python train.py --nesterov=true --weight_decay=0.0 --adamw_weight_decay_other_params=0.01
Rows from block 4, named by matrix and row number. Rows with one number belong to one channel. Each number is 500 + 50 x the weight over its row's rms, rounded and kept within 0 to 999. All counts start at 0. Numbers have three digits each. After the name is the row's rms in percent of the matrix's.
# convs0: first 3x3 conv (model.blocks.4.convs.0.weight, 96x96x3x3), inputs 60-63, a 3x3 kernel for each
# convs1: second 3x3 conv (model.blocks.4.convs.1.weight, 96x96x3x3, transposed), outputs 60-63, a 3x3 kernel for each
convs0.0 099:571540539583554518493495487507463555537485436526462487570575439473595600489434487512432496495562580499511512
convs1.0 099:481473466428569586515536474452428410460513527492420539456535535484462530443432457525553596510430432511607431
convs0.1 102:450455391433441542481523511451518515463509592546529503504466522451539424522504491498426466548593463452569531
convs1.1 101:462490512489459550528498557461489566474519509537495503547544461400444408460539481486478512506454448526473529
convs0.2 094:575542486556500586552550441453409592469474555423411513512569495429544552508478487612526503538476504384523550
convs1.2 097:528485466620545446437430471494605440548514397455518509471472412497456515504500415445539624525548511524591520
convs0.3 096:448378463577414536476370533545460568481458513494520472443535520487467544522491454609516440481622377492596461
convs1.3 098:477463550498563446522506494531478413466438419502578418529550523481463462514534498527618546620545482532571410
convs0.4 105:529504502475487466457473492505537474484546498454500539543469496498540476544555457553567577672525442592522522
convs1.4 108:565558489471453550520493514506429515443431498535485602576462491462527457432588426464568515625556492457464623
convs0.5 105:469585419544556427570412461405639544581549476486543466531491470542529482508468500457364484514418525398505474
convs1.5 094:582532523629554570585494490623575452571612514511607456430539473530494509488538590487421398530372429500402487
convs0.6 094:504513498470473383506408462456548564478496559455444505469469498463578502486575543493461387632503489407544510
convs1.6 100:488526483626510557450412513495442445430556418462413454467493479501581490536585527486521595541576434503475538
convs0.7 099:569522555510555507538586526588447467498551455545477500548480468512551544487504438484477411573475458407464496
convs1.7 097:540471480512448547546380473506564452544531506530508401491582513406576453532509475479490525529561403520519484
convs0.8 095:492542504441504509586489490537410513508562429497486486468478526517520496511475523421419400514412544424634595
convs1.8 106:513494509474530502464402426440438533513532481475534472509507531462387524506363510567518577538589472549477464
convs0.9 099:502477531519491456543510537413533489592527606509510513486445515616579589441478418417514523503471448543389484
convs1.9 109:536491486474452425437466576526439479503445504520474559480574448566610621521607498528616484539483539451550606
convs0.10 101:494507539490489514572534562420432587453549548604504475494558488452452509526501532607525369672537435435544549
convs1.10 109:585480478590490462473516472512517455466484581451464577506573457552533525561537541426504548646586410650444412
convs0.11 099:577488474555444434436421510488480476552508542420442493517403501622430539457505463444435400424395442462560500
convs1.11 095:479475515544505449458467499573563507446525555522492439553533547556555470526520492441470429559660572443503419
convs0.12 108:482466532502485524459528561461528427506426471473542511464524432553536484469516473504538533447560520499589486
convs1.12 091:450523482404452413454526545414544604608520554487526586456526440532528525435476581517493489579465540497523535
convs0.13 099:429480472419505557500591570469460541474510472502499446533428527496435436517378550475530473555473586502479486
convs1.13 090:407539551540475561468543408530537414508583509452527413477481499510448484563410454539493568436543458565431507
convs0.14 102:590487433494568442461459471544510501492502465437460515551439492520528450463456549558515484520487564455553531
convs1.14 089:555460458472566502556559462558551537485438400541531530423461519472458347541521534407473435434503537436439506
convs0.15 099:495458511531612494481526460522476516517541562452554557474515500625481530444528544521412528420366428404447547
convs1.15 098:553452414496514523482482443505498538388513562533461431549462460657523569514509510439561488491342510540448502
convs0.16 099:433472436434528411522502468438563500553527504489541543535493394535598485494518515506564456589595517493566516
convs1.16 098:520479553482483543464547514467518491485515522462469520455550524544545434435658510518555509517483386464512493
convs0.17 096:416584553503471464458474548477454495442417516522549482593504452433435533523543521440613479469451461477639484
convs1.17 096:456453429462566438465539580467488491498555500459557458467511502549512577513537501496439566490548421517454561
convs0.18 098:629414359493457523506487589477513466441539442531509460530529545542545522522571520616515501581483493440435462
convs1.18 110:400439499525593506504563496550450496537397421496515488541495511455502460508495417408492462492532492491410537
convs0.19 099:548416548426454422443429419479475522510480582564421556488506418552519462532562547491512543464465557549437477
convs1.19 096:470464490555470481502520459435548445504516546520477585477405483476437484481478493454497482485580528525499498
convs0.20 099:555362510499372491471447524527519526580511566593572474533480515434477399580477480489459558499482507441371476
convs1.20 093:522491499572570479511473469499501453506519513452546546527546402435473464508489461454439437405362414503482490
convs0.21 103:502578505479579495575577486584512497508414510447458462499397486473510547528625564502460554538548592547417434
convs1.21 104:467481438546499485500455470528429486614559504581466432428416443517457484597552438522515517443564592428542500
convs0.22 095:516510471421488521519455460451532500499553572496550473458507518498406571513464548575521530519501526501608497
convs1.22 093:457430423486397499422495466473462547493442487469505468536531427517487428562526417418533441487531526449488540
convs0.23 113:435430472516437439497379413506484423456505506421423525493449562435505521493426429517536513640581597507468483
convs1.23 093:489450471502487434486504433409510518487438383519568468555459533525465523557550519526465554661628520514487475
convs0.24 099:537531562561529596543439565488538498512520605442511486487575524438552491514453429469459491439553561419494514
convs1.24 102:553501533475426478539376518445533467443432537502429394619516496549429578502352490484510438471440511414550471
convs0.25 100:446481554435454473445438554521516474529533522483495488504531521500412526529536551461504456575589481527558470
convs1.25 100:495440504451518491454440395562461435446509560573442467572462464553476564540605587524476463465435511599579514
convs0.26 102:516422446528515563413417462527466548494579625439499559588546454573603511477549407458537495508502441503482452
convs1.26 089:495435488414348432523385521524467490550524457522522477419472469383465542529560586503559459488496481518452456
convs0.27 099:533512396477501494490493518450548450527523575535467554539474604514504454527545478498520506545544544511577498
convs1.27 107:488542470440485495495538469526452443619546466642485452598570475618636457488516418479471515498494611492556601
convs0.28 103:520496527468576625546591595483479555493488505427435513467458507538509575476513584559579516406469436504433460
convs1.28 097:465455443447447547580476517428462485315464488467429479402487481491560497486461480420492506430470472481503470
convs0.29 094:564484447538475528498564566502443519465579527506476488443518422500454496514530423427558506506391541519524545
convs1.29 103:529474573508490458526515440529571432543539512440509465482495542499467395478478423503458504469578456552469628
convs0.30 095:442525509553533562455542505519438525483479531564459538480440533547460539481412495576469551500468469478504508
convs1.30 099:557511431510537412455551550485446507594491486472470575446551553581484498475564510503531553484533468415513493
convs0.31 094:542532496466480544475635620469492482530470499505524515500553527508456472497477421360595431536496523446448538
convs1.31 097:452406479465444559528530438454538521443463441557529529467481513541536471402516515450410473524490459496445538
convs0.32 098:569437479509547480519493605478527492525476587624617542559593484525498493472409542426463487483584592460521525
convs1.32 097:517544547500515421577560427519519537493578569518533441668507532530501514541397452508554511515519576516486452
convs0.33 095:500578572575499465500479468456548503549560521476536463465486518580585515538460513448423544440407499414563463
convs1.33 098:563582491549534502469473451526433524537469455528417587421533550501442503426431550536442584469419510501531509
convs0.34 109:506550486506493460553496457441524566564489566476507502479487505637601554461441508534523460504503522497520478
convs1.34 092:465372451420410506500556510539480500631541495471517488432517546677528419523507568449527485558554495471508556
convs0.35 096:523482500492413460473423562513509562522512496551505519481489489558513485481481565548594451527494423600478466
convs1.35 103:580467572571453569499482429399440467446494457453501568549510515498447370513483491540545507590526474482491619
convs0.36 105:496475522488455472588607467491488550378579595516484473505523457632582453547608461544543502465475495530437489
convs1.36 102:503581438400516543522542466508450501398372567472474515566459483499532442500493526504478534524539482546429497
convs0.37 098:542552460558555476565549472461506512558483517450417428409543429494588439396449421541507441481480455478528524
convs1.37 107:394561468447498504483461423538529524498547495517455503500578574469556458475548586415463573406509542555483491
convs0.38 097:519533480638587532464460467560425587526543505545426494432518511529515530537449488513481434518516433455495484
convs1.38 095:456510498470468362548466547565452527392484452439501512526534431496448504543534529479496566439444442517496509
convs0.39 103:502472390481452387533400475527429525568592538517555482526411507482439410464424512488530535503499453461505526
convs1.39 087:530547489454485546416522439479506497496408385445435461499497561570522545539527489484535441475550545505485547
convs0.40 101:442465506491490519462507549502445501560512513493481584466524509496413406506555363445543437526453451394428486
convs1.40 095:504538557554505596459531518497570504553550517516487496554517514526536489536504537548525550464516523539491479
convs0.41 101:497512469559485354569482463498487518532482494546533528451479407473500505484606434623571381474414495538544476
convs1.41 099:492536406537500407509474396407570475513476569443533515549455491521528621557542510561502412457508596532401427
convs0.42 097:464440500507386507455495493572467571498536601533462501462440453449482518524492496400444513473504384487484574
convs1.42 095:494479537561584611529558634465520553417442561453479503481467473519512520552546412440594596572574448462506520
convs0.43 098:501502524468394591424449435484566564571504471551405505521483517507519504448477547494444548531488509606504524
convs1.43 107:455488512471534662464515595525441538525475550537448509474596541560514504537551431574487451529558463471502504
convs0.44 100:398432546462450535515532416513540505530527532507462507515566485471550375547580515564491504519620608492538563
convs1.44 100:489538420456519582383569555578494506526487555595519474510470526448559470505621482429492523507533552553539411
convs0.45 096:458464547549474575490436479498467501452478485522553500538559399557497485441523449474440531624467512455503427
convs1.45 093:558507593483518552497496490495498482495471514489587423509476488417557491551593440470563561431591421519439492
convs0.46 106:464521391403570341548576364419458442488523487527589544542448547562503526529546469511461586524380418469518486
convs1.46 093:450513502581571473534577518436514467507528449508500503513597509648673473471606459480503451473533444477517555
convs0.47 098:497476464430554514571468464394536508476441499505480480493502513467527469529547420515468537418504424621501587
convs1.47 094:468519486540505518431525449545552525467459417428434623551525438430529426509538459542548502496462511634472552
convs0.48 095:415487464525482470515519481390489495488540556449508542467611559395468564480561509562545542391486456473514437
convs1.48 103:461515498522447461587528441502527481458471497479499561532599486426583444529545504431511540426499535482540558
convs0.49 095:477521523428546506582564392545534528413464474560532577589507402654506493564597454510488479475444493534448492
convs1.49 100:534497431471520516537572510554542494438486588484482535503506537542483444462474479508541362499491480500469486
convs0.50 099:425482619514468481558492503512492501531525513572528428499493431550583491603492501526449489485515430481504532
convs1.50 105:565552521418458416414507577546454541459457461412446496479514485465436585541434514505519492471530472553532385
convs0.51 098:500547443434567464461608401527466453459464431446476523555448569467509603479535534591546568481459475482482458
convs1.51 098:461464502453403472515538462548457520553526543501516540479572511545620458525592430440544468450433573426523550
convs0.52 101:515365456505491520511521407476566514491443506571486485503478512541437486504437429514604532611536412449503565
convs1.52 105:514490510572444474501514539564513418478515418472432426541397464427400470418481473479514467612438387468422431
convs0.53 115:485513524461539498497491510513483491574445527456493486483522432463548554457529519503499499545453506505454530
convs1.53 111:486552485601519606540491506522467493524494442537455424532529533490495578549458478538423524507470479504477516
convs0.54 099:453591555430606566405585539555432507558528512502447564416450588357479616398444475581581460529492511512520490
convs1.54 098:442554603555559580479480595479435545554501490534470464472442529481457488502455470522443545454450582503387570
convs0.55 099:557455453567444593433495532498497472407476588503545484433541428509525491506528478387545471522455515468524433
convs1.55 104:498441564544514518545451386543449581380537517469541555481429430451420428550490504533435492509563444411421531
convs0.56 100:521515464548477433490412457529496425523564437513529485446515535513530499470478443537517473466529518496530506
convs1.56 109:529470551475462518556501557443549440408547562421507531465505446517501449519524441544439541590458505527573495
convs0.57 097:371399487602427495508516484516560394619501534502492492456463539556510476505490516494570562510493428616566491
convs1.57 107:517505486562542431423460468451586485619525523511502470531390560509487440410457508525484441522511360515445517
convs0.58 097:440518386519543514489492509535434555453524538564509523505522588469458511512462429470521516469432485488456487
convs1.58 090:456543523481512562446465508491458514531480577532402475498475508457488482429450573479564436419412438443474501
convs0.59 097:439500454466510583592485539425478539628551543469556468524463461464469579500575413588549395521528483565440531
convs1.59 106:505506505516486536481454592498481566523499504490494522447437530462497574466531518445550560421428471602484416
convs0.60 097:532569462449456510470541472590522476525570573480467461560490546472427573455536450493447430443591557500581461
convs1.60 107:518571547400515522455551497530502591499409525506491353527475579393499467494467405525512531417474629423601397
convs0.61 105:514502424418552532504354527470428533546553492462452460462452572547473507436449486472464479465559504564552460
convs1.61 095:470567457526444601453557503556399602525404513428530559474446515465444540366474466532518517515443463503599562
convs0.62 097:463513461424407421543560518469514466504523490499433457522498468490435542509420454505559488479504461505513490
convs1.62 086:441583515500424551512420465520510423497478519521509530483623544448576556539483616455486573449516597542538555
convs0.63 102:479480526501426623517460499442565587518415516481407535515590472522570477467507628512426486489508375542552478
convs1.63 102:462516471524510501471538471469537511469541350429496566390546526432579530497462578468439450502455328525623441
convs0.64 104:501492533422529544470573556508557580486548496537513512492549387561561459528473458517543525545531452496524432
convs1.64 103:399500600421537580467411568574523508529512422461521535472492500512542492428480407516424507506497411488458576
convs0.65 100:509515591419490498457526463470471537543473486428523490569507498490546530460480585641418530521416545404529589
convs1.65 102:536440578551491600432489573458527484494568575435547538482461558459538479490525454448476557505548456624595418
convs0.66 100:552515521438427507554454527492439566457520556425493507449465533555534472575538466373590591519527556544425532
convs1.66 100:465544493542492583437439497469450560578611616480569541487488391598576409530473505482608472512546649482474610
convs0.67 098:522501378474438429541456467498487502422513469468454406504563629482416502542562455529576500537440460520524648
convs1.67 094:527417520486478497512380486433521425435493492494504485513526525500506464403514516395561555426420415431481474
convs0.68 101:440503422392528486490415511500487522595539521475534492403563429562538434508521490427461537576513432525441487
convs1.68 103:474522474530506511418447521537463422523487495489418444484523492507420545443503562552522530463418472491420587
convs0.69 105:523420531437477504432436457446532557575465501530526477373440483509403479446462515487495461443528530504491522
convs1.69 087:451432566527512554507492573499503540651524518541534501384494434501407513440467508498381461506424511450433469
convs0.70 098:537456503520505519490521475505445505440538587519517454502410446497465555521471503542444581546565415530446488
convs1.70 113:561456500482467431555512393564515446413392546534593597513534522512471459542600485494530508571416431470544513
convs0.71 097:492355509527498485464536595465503512496495461498438511512454528475527508532451416445461525480503492551426434
convs1.71 103:446398434475490431518564501544442463468535574475490490546501394541469476527517454454491453505463549415505583
convs0.72 103:510414465525600579374476554442516460485398527589496425537496515497515573463500475466558454432499474613458382
convs1.72 089:592582668450529473557569573554613521461462528451448507550477602465565519460565509473533451461542466489535459
convs0.73 100:512491440476435394509532508455533458519483534454419507447524494553564396531590499454532593575502557560482456
convs1.73 106:551590541494521593597529431496481520512569542511473512462465400604506359537530459504561529507531514341528567
convs0.74 099:467545526482518526557455488501419494442543468514465509460445557438445514436471565572538458566601469449479414
convs1.74 098:597544506572489516569498506596478586542470492508468510535450381569618508456434419497587606536597582466572459
convs0.75 102:484529402521505458449547523494491519455469471513521440479547534594519546539516555568521568636622617567607501
convs1.75 098:537434525539437408567503422480503492450464456505613493474538402544596445506521356456531595557552577489551556
convs0.76 101:480456462521423474558467467485504517556481532508546548563558461452481419458535431469483480454518432554512461
convs1.76 103:550546578572522445547546536496435540494582543550541554490546575395504496480537422492469461510499430460417512
convs0.77 095:509539536531542531492524556482469483513583514520492590530469591489526533464586535445481477477539456578470377
convs1.77 114:452504489542466391532524437452477515577567533506470559523378464492507500440514481531509488450483451437525620
convs0.78 099:476483564449602528419517482522571440551503480512525548520447503483480466487428449371477459479479455422546481
convs1.78 100:514484475455466479439570607434468466571522453527502543427484525423496468524444529548483506546478373474392509
convs0.79 101:448522471568516473534560443511565478508537489457549472472501598436607668398503662473502505519535402521492453
convs1.79 105:435393431480446494471408549476421495526492481484520539568575421636531462526518399513540591342447466492414536
convs0.80 110:477446465523564493463527513468531462535452499524521473493475529493526439513484574531492473651571415545501514
convs1.80 098:444445481533549461437541522511459503564604399472521443528479517580453548479516559531500499502548442533543534
convs0.81 107:500551512482595432427415472481566485473530485420436589522518432524519502466493521471489534458480623493542619
convs1.81 098:463545555453532482537495504420527526530590464489489465421391479377383392520497500397376498519455547574471552
convs0.82 097:493538483533573449511516548514516524455430441512441521450445518540501469530535490392498515597504269489496410
convs1.82 103:489518461544581482475510567521443506565505469547542505555542493406544663398535578423470484460419389437517587
convs0.83 094:494499483557505542544562503523473472486500475493534472630517461602426504527523521429417481476505517557452497
convs1.83 102:505521485484525450485560568484488474584564636530512436479448469498520466511562428520491384501490479406522580
convs0.84 099:439437536506505371580507441555554545546614519580560607613460427564583518531493535504433501528438582475480411
convs1.84 112:455412542506474461530506504433538506450534518460461523495535510535491478504481388560546455349507545449571435
convs0.85 098:528480518458595622451566514532541478598544514480514456502493451491490583523561599449491566533511382412447585
convs1.85 109:492493542503535421499457509512573507496422530505441467452499452449484506533550542420481539571445396434572578
convs0.86 099:467540474532398510495570475491505440470443497564460538445542462503560462493504481520474530553572482481452532
convs1.86 100:449543561471525525470532423572532477464514452453408526535512477503504568539476575483447513582592559496537571
convs0.87 097:481473497443541566541456575483462546500475561479454454539542559546562517483487554446493582555481505530561465
convs1.87 101:487474517521486542523517511568460490487525432488564562525456566581536417420467420434526492528505419515589571
convs0.88 100:491521599474396505523489486554491420527583528492467551457420416635651572539482437523487458523549585490455484
convs1.88 088:515567533372525482434451553471433502614459487490519458471475442542441513442454530493506460609522563450497496
convs0.89 108:471456563443487475435448582488522457503507560409529562445384534433503580438509573454485558431468572509488446
convs1.89 103:521478446521526478407473471463524481533529515501468479495483519499399481455432430487525563431570511506533528
convs0.90 100:440522502548512478465615571526551538490414443525442507434514413397497543506425578543543459536577469570438484
convs1.90 099:467384423508422488469429514548560507506564593437504481482494474460486635564538620556496422557414576570433548
convs0.91 104:543454492431438546500420534538405512519505448486545465430444520483490447522544452426644536611758705546612471
convs1.91 107:466547530510506401538543399475503473498447478518533447535512480498474537514485440527571461537480661482487572
convs0.92 105:517485532482487507504561556507484540509561485445473480513484486506510540471493406567534476585401474478418503
convs1.92 107:409518515442616455460632500487514438504568428348605481556458563486541435474514451524532558532534462499446499
convs0.93 098:505506519506596516567542532582543525463574617525425482573551480602449474407460566541478472501372504546563446
convs1.93 099:551484520502467611543523543490572401490458473526482440471556516516486471496418443511435430491551491529583497
convs0.94 099:552572495543491410551491591523469455443528565405535517455411535408543576481480423394539437552566448485419428
convs1.94 099:506480419472488451458447511567496537449420573466484495496397480413471574437482564539488448587461578407460539
convs0.95 100:442491488509460471517573554510574460539588476443552514586506475623578561536514476519560528472613501483546520
convs1.95 100:442548434505551504415456549550464534512565583462430546457486410535616539489559493490485532503559571552556612